Weights of a small image classifier.
Model: 7.04M parameters, activation relu, widths [80, 128, 240].
Training: 10900 steps, held-out accuracy 100%.
Data: trained on gratings and oriented noise at many angles and scales, 395000 training examples, 7.1 epochs.
Rows from block 10 of a small image classifier, named by matrix and row number. Rows with one number belong to one channel. Each number is 128 + 24 x the weight over its row's rms, rounded and kept within 0 to 255. All counts start at 0. After the name is the row's rms in percent of the matrix's.
After each channel's rows are labels from the 100 images, of 14848, where the channel reaches its highest value: "responds to" is what is common among them. Only what is clearly more common there than usual is listed. The data: gratings and oriented noise at many angles and scales. In brackets: how many of the 100, against the usual share in percent.
# convs0: first 3x3 conv, stride 2 (model.blocks.10.convs.0.weight, 240x128x3x3, standardized in use, each kernel summed), inputs 0-127
# convs1: second 3x3 conv (model.blocks.10.convs.1.weight, 240x240x3x3, standardized in use, transposed, each kernel summed), outputs 0-119

convs0.93 069 [104 121 166 123  98 134 154 148 147 140 146 101 109 130  90 102 103 130 147 153 110  94 123 125 142 115 127 155 140 137 131 178 134 137 103 109 130 103 108 119 152 131 109  99 112 156 139 142 171 130 136  82 149  98 144 123  99  84 107  94 151 149 119 181 152 120 107 147 141 121 141  60  91 143 144 157  86  65 111 122 178 123 103 131 146  95 124 125 132 123 150 111 106 128 111 141 136 165 118 138  98 133 138 141 136 132 165 153 148 106 107 136  78 102 139 139 111 115 114 140  86 150 168  99 124 157 137  89]
convs1.93 093 [129 123 112 133 130 131 150 115 111  96 113 101 133 142 109  90 146 135 129 140  70 120 154 147 162 138 150 131 129 203 133 104 153 104 127 155 106 155 130 136  72 155 146  92 108 130 131 128 121  94 116 135 151 102 126 114 133  99 124 124 123 114 132 127 115 111 115 125 137 129 104 103 163 114 109 103 119 139  99 110  97 113  89 128 104 137 126 147 145 129 158 156 150 127 142  95  64 125 140 125 114 128 163 166 125 107 143 107 113 122  88  97 125 110 136 118 119 127 144  90]
responds to: stripes at 30 degrees (78 vs 8); dashes (59 vs 16.9); fine (42 vs 20.1)

convs0.61 064 [138 113 164 102 168 129 174 150 120 131 110 132 112 115 132 140 139 138 162 129 153  81 134 127 107 133 157  99 154 107 133 125 136 107 159  82 138  86 116 107 121 157 113 127 123 129 121 138 122 123  70 137 157 146 125 151 122  94  86 113 135 152 134 143 123 123 117 125 158 132 209  83 100 118 103 124 108 105 165 110 118 113 144 127 138 122  85 179 133 127 139 157 129 147 104 116 162 133 131 176  94 129 124 157 121 112 128 127 127  97 128 103 105  61 131 114 111 105 150 139  61 130 127 147 106 131 139  89]
convs1.61 125 [114 122 123 122 112 124 136  99 151  99 159 122 166 157 152 155 117 131 135 148 146 156 135 143 160 130 137 135 147 127 143 131  97 131  81  92  96 144 175 136 129 155  89 117 101 133 114 159  99 151 154 175 115 146 153 147 149 122 113 115 135 130 133 138 130 145 183 132 124 146  95 113 198 131 131 157 126 136 115 146 145 111  93 137 123 163 129 113 136 110  84 135 142 103 128 118 115  84 121 159 134 128 152 179 168 181 152 162 137  87 127  97 138 123 136 103 203 142 148 135]
responds to: very fine (85 vs 19.6); coloured (81 vs 49.8); stripes at 75 degrees (35 vs 8.5); angle: stripes at 45 degrees (27 vs 8.6)

convs0.86 056 [115 119 140 114  60  94 189 138 139 135 111 121 110 120 111 137 158 152 166 123 153 135 139 142 170 113 121 156 138  64 140 142 187 108 145  69 190  99 118 140 131 121 113 108  83 126 124 114 166 138 140 122 109 132 141 119 119  99 129  94 117 147 112 100 132 154 150 122 126 135 123  97 105 140 129 149 117  90 101 190 146  76 130 124 131 109 139 165 160 112 125 139 127 131 130 150 116 127 122 151 101 106 131 136 121 109 120 152 130 101 123 108 153  94  89  92 132 134 139 175 117 124 146 126 119 109 152 150]
convs1.86 086 [123 129 126 171 140 143 152 124 125  84  94 140 123 108 104  83 152 135 156 173  52 102 112 166 156 115 158 131 142 124 139 111 132  90 121 162  65 130 120 127 109 142  88  97 140 158 140  97 121 125 106 109 113  86  97 105 139 105 101 153 151  96 116  95 113 119 113 103 144 126 153 142 176  94 151 126 140 145 108 131 133 130 134 149  92 132 108 181  93 128 162 144 133 127 152 114 121  89 126 128 103 145 154 168  93 132 120 108 134  96 135 109 135 118 149 132 113 121 117 134]
responds to: stripes at 30 degrees (81 vs 8); fine (58 vs 20.1); dashes (44 vs 16.9)

convs0.177 093 [101 124 132 128 149 147 126  97 143 113 128  94 127 108 146 122 166 121 167 139 138 141 122 123 117 115 162  89 119  97  98 122 166 128 152 111 136  96 144 126 133 134 129 111 142 131 144 117 159 136 141 167 143 102 149 169 110 117 159 128  93  94 130 109 151 148 148 122 169 136 159  92 158 130 110 122 176 139 144 130 157  70 166 172 114 144 117 158 138  93 148 134 115 132  89 112 119 164 121 154 153 117 121 124  78  87 103 130 109  73 115 150  91 107 117  99 170 152 143 150  78  95 155 156  98 147 127 128]
convs1.177 099 [114 111 107 149 124 135 143 150 157 143 130 153 137 122 119 164 155  89 148 162 152 102 118 133  18 137 108 149 117 100 162 115 154 101 136 163 151 131 115 105 166 130 127 131 109 173 156 135 120  89 103 141 151 138 112 117 124 141 100  67 111  95 132 100 131 148 106 172  99 157  89 141  94 105 149 119 120 138 135 132 113 128 182 132 107 157 110 175 128 149 140 164 126 146 149 125 126 131 113 110 115 147 169 129  96 117 123 146 128  80 127 124 107 136 141 126 128 146  90 148]
responds to: stripes at 165 degrees (50 vs 8.3); stripes at 0 degrees (41 vs 8.5); dashes (40 vs 16.9)

convs0.219 083 [ 96 136 171 112 114  82 130 155 160 128 105 124  96 140 117 138 149 133 174 163 119 138  89 129 182 120 123 112 138 126 121 149 160 144 135  93 182 130 119 150 140 150 140 126 113 114 154 123 120 120 146 118 117 119 147 138 106 137 120 115 126 147 118 119 155 107 136 180 124 131 137  69 122 164  91 156  96  67 142 113 137  85 130 118 180 101 128 130 131  97 119 121 116 150  99 145 128 120 167 120 105 125 151 137 106  70 135 174 155  77  86 124 112 122 124 123 147 141 131 141  71 140 151 112 105 118 141 134]
convs1.219 068 [144 121 103 106 124 136 144 107 134 126 127 151 127 119 109 105 163 133 149 113  99 142 156 167 189 139 181 134 156 172 155 133 141 140 148 156  58 152 162 132  95 110 122  84 109 124 121 122 124 149 122 120 142 149  97 122 132 145 118 167 112 136  93 136 124 138 115 132 150 134 127 123 175 131 136 130 121 165 124 142  75 137 111 162 189 113 143 106 174 115 157 118 166 137 154 139 127 138 125  97 144  88 105 184 115 182 154  99 133 104 148 103 114  90 100 143 166  93 159 122]
responds to: stripes at 30 degrees (78 vs 8); coloured (78 vs 49.8); dashes (49 vs 16.9); scale: coarse (41 vs 19.9)

convs0.118 067 [128 144 165  89 160 116 145 146 132 131 167 136 123 111 112 152 153 102 118 107 147 124 149 104 148 129 180  94 125 134 137 164 184 118 112  85 120  89 126 125 128 115 108 121 134 130 129 131 170 159 118 158 179  95 131 135  69 121 135 123 118 127 143 102 160 154  90 118 148 133 158 103 150 131  93  81 142  84 133 142 157  65 112 174 127 123 124 131 130  77 135 145 159 145 113 149 133 140 130 134 131 133 146 145 103 102 120 131 131  97 121 140  89  84 113  78 145 131 130 147  91 135 156 101 111 117 142 118]
convs1.118 096 [112 107 142 152 122 121 133 106 155 149 156 120 146 132 136 143 101 138 129 163 129  61 113 104 162 134 120 136 131 138 162  94 163  96  93 133 114 137 116  88 163 155 122 165 113 149 132 144 120 143 107 168 143 114 144 128 137 135 113  87 126 128 133 121 137 129 110 184 152 128 149 140 141 106 130 125  97 101 127 146 110 109 149 132 142 126 118 161 124 121 137 133 150 145 123 116 128 109 146 143 118 139 120 114 112 102 133 131 131 191 145 101 125 132 139 160 138 135  60 141]
responds to: stripes at 165 degrees (60 vs 8.3); dashes (49 vs 16.9); stripes at 150 degrees (29 vs 8.5)

convs0.75 064 [131 149 134 103 132 152 164 120 140  87 183 113 102  73  83 157 128 133 125 128 133  99 114 125  89 127 135 114 147 114  76 145 135 126  73 123 117 136 117 138 115  94  82  96 145 136 127 138 135 122 106 132 157 119 106 143  93  90  95  97 155 147 135 153 167 107 114 173 160 157 156  99 149 122 102 107 129  86  80 119 128 130 128 172 119 130 157 154 108 132 122 131 117 145 156 115 122 135 131 116  84 160 156 154 130 144 132 124 117 112 174 132 109 104 155 161 128 124 105 128  71 165 114 128 109 128 118 106]
convs1.75 109 [116 143 142 145 105 131 135 120 165 134 126 119 180 144 134 171 139 109 136 140 138 115 121 112 100 138  74 127 115  94 103 134 137 157 101  88 102 148 166 109 122 145 180 138 115 137 102 136  92 122 111 153 109 147 140 148 133 102 115 154 117 162 168 149 139 132 206 128 138 138 117 103  99 141 108 165 130 113 117 141 158 106 167 141 134 146 128 101 136 122  94 150 131 113 117 139 112 133 140 160 138 146 152  89 128  33 124 169 142 157 123  80 150 121 165 112 127 167 134 150]
responds to: very fine (85 vs 19.6); square grating (42 vs 16.6); stripes at 90 degrees (33 vs 8.4)

convs0.210 059 [123 118 140 105 116  97 187 136 106 140 170 129 129 104 133 121 138 111  83  88 179  80 133 122 116 115 127 119 133 107 132 133 132 125 110 108 157 136 144 142 115 128 149  99  98 136 153 117 140 124  74 124 123  97  75 138 103 112 123 123 122 126 128 110 129 194  89 134 158 114 153  91 138 131 138 122 102  89 122 126 178 121 117 152 113 111 110 158 144  93  99 141 144 112 117 102 112 120 147 168 117 127  97 161 152 140 146 118 121 147 141 129 149  70 119 134  87 120 161 120 121 190 123 118 136 128 106  65]
convs1.210 098 [ 91 124 123 160 119 112 141 105 122 121 151 115 143 110 137  97 113  98 121 136 125  56  88 140 190 148 132 117 141 159 115 126 133 132  70  84  92 149 156 156  95 116 140  98 107 147  93 119  92 156 112 107 132  87 127 155 124 121 156 101 147 143 136 118 129 136  89 103 159 110 193 127 139 146 118 117 130 135 127 137 186 136 138 117 104 153 157  96 133 112  95 135 140 116 132 130 135 127 138 168 141 119 148 185  84  83 133 137 145 177 138 124 161 102 126 141 115 131 108 113]
responds to: stripes at 120 degrees (72 vs 8); very fine (58 vs 19.6); dashes (45 vs 16.9)

convs0.153 092 [ 77 127 157  93 168  94 152 117 167 127 134 122  88 106 126 116 159 146 154 161 128 133 119 143 117 105 137 147 145 133  99 111 166 146 149  96 134 144 133 157 147 122  96 114 160 103 136 121 145  96 141 142 152 121 143 123 147 139 141 117  91 146 107 106 148 105 105 134 155 134 128 143 157 123  52 109  96 151 112 116 121  99 125 153 149 176 139 146 161  98 108 141 109 152 109 136 120 113 145 115 103 134 160 108  97  83 119 139 125 110  96 133 148 130 133 138 172 160 137 136  49  93 123 116  92 121 173 134]
convs1.153 082 [150 116 133  55 134 131 105 134 154 141 106 126 146 124 122 163  97 145 138 125 154  97 135 155  83 150 109 116 147  78 136 117 137 116 173 150 123 126 153 131 158 112 141 150 131 145 127 125 106 119 127 143 130 157 151 108 145 120 124 133 117 147 150 133 144 131 152 139 126 159 126 120 121 128 135 161 148 113 131 112  97 121 179 178 192 135 154  53 130 133 119 138 134 147 133 128 137 114 140  79 155 112 129  84 127 116 124 147 128 133 150 107  82 130 123 136 156 178 113 150]
responds to: stripes at 165 degrees (69 vs 8.3); very fine (64 vs 19.6)

convs0.198 093 [ 80 119 113  97 135  96 154 165 117 140 115 152 106  86 142 142 126 144 140 128  90 131 124 166 145 101 146 130 154 151 175 148 117 120  65 115 102  93 104 123 124 110 135 146 105 135 167 136 147 128 174  94 128 130 168 126  85 176 130  94 124 145 114 141 163 169  91 143 137 150 159  87 110 147 121 124 114  70 144  83 149 133 101 116 142 118  85 124 140  97 126 124 141 128  88 115  91 147 117 116 111 118 101 130 135 162 153  97 127 131 112 107 155  88 137 123 114 121 123 114  89 143 141 151 123 138  95 141]
convs1.198 089 [132 101 164 163 123  95 124 141 128 130 144 108 111 132 123  79 118 149 143 131  92 113 128 108 148 115 147 137 112 169  98 116 160 151 108  98  75 126 108 127  88 133 134 134 166  98 102 122 115  95  91 134 120 102 128 168 150 107 102 117 126 130 145 106 117 107 121  97 127 125 145 101 170 135 135 138 110 139  98 122  95 134 116 119 115 112 103 155 126 111 137 136 138 102 123 104  67  99 122 133 139 109 132  98  83  88 124 154  94 132 116 124 123 126 171 120  53 105 134  79]
responds to: stripes at 30 degrees (63 vs 8); fine (55 vs 20.1); dashes (51 vs 16.9)

convs0.186 059 [121 107 151 128 143  90 183 174 127 111 130 187 104 116 115 108 139 166 146 111  79  97 134 151 110 107 142 124 157 154 129 186 100 108 142 122 129 106  98 103 104 137 130  95 173 157 166  97 133 117 128  99 130 107 156 100 126 121  93  91 165 171 146 127 140 152 133 117 152 159 158  87  93 156 104 136  97 105 123 158 147 141 110  99 120 118  98 155 155 106 111 131 113 149  95 108  95 113 131 137 108 112 103 125 109 133 150 125 140 102 129 127 105 127  96 126 117 159 158 136  76 121 133 135 151 140 112 109]
convs1.186 134 [133 108 145 140 141 110 140  98 142 113 146 119 134 146 134  96 133 163 126 138  96 140 122 149 179 145 153 124 105 125 118 120 141  96  90 107  59 105 150 105 128 155  83 112 146 120  99 145 104 131 143 109 107 121 164 136 186 111  92 137 127 124 110 132 114 112 131 102 141 144 159 114 200 133 147 130 103 110 113 108 114 121 109 129 111 142 130 122 142 105  73 144 151 105 143 104 117  96 127 125 161 140 143 146 103 129 142 135 137  95 175  89 116 137 139 141 130 117 142 106]
responds to: stripes at 30 degrees (87 vs 8); coloured (81 vs 49.8); very fine (70 vs 19.6)

convs0.64 071 [107 122 137 102 105 102 163 152 117 140 112  99 100 123 116 116 162 148 166 112 145 125  97 137 162 125 128 103 135 124 121 123 151 118 105  73 104 125 137 117 140 130 140 102 101 143 139 161 140 169 155 118 114 129 132 142  98 127 107 130 111 114 108  98 178 164  88 103 135 169 117 109 155 120 113  92 145  72 135  90 167 113 143 117 141 137 104 165 155  79 137 147 184 119 105 107 102 180 135 126 121 116 109 129 118 162 133 128 117 131 158 116 155  70 124 141 101 125 158 152 101 170 140 167 104 113 123 104]
convs1.64 081 [140 110 124 139 115 117 114 132 143 138 110 137 149  95 133 113  83 118 112 158  75  17 128 119 164 163 135 149 120 147 143 106 152 129 133 141 118 140 122 148  94 155 136 142 125 118 137 131 134  91 106 132 136  99 134 146 132 152 150 110 118 113 157 118 122 142  63 108 143 109 170 128 125 126 106 139 113 138 129 100 114 155 168 123  99 142 120 135 119 114 134 166 135 131 138 124 126 109 133 136 126 147 156 135 111  88 115  95 126 207 133 121 125  97 141 159  84 120  81 121]
responds to: stripes at 120 degrees (60 vs 8); dashes (49 vs 16.9); stripes at 105 degrees (39 vs 8.2)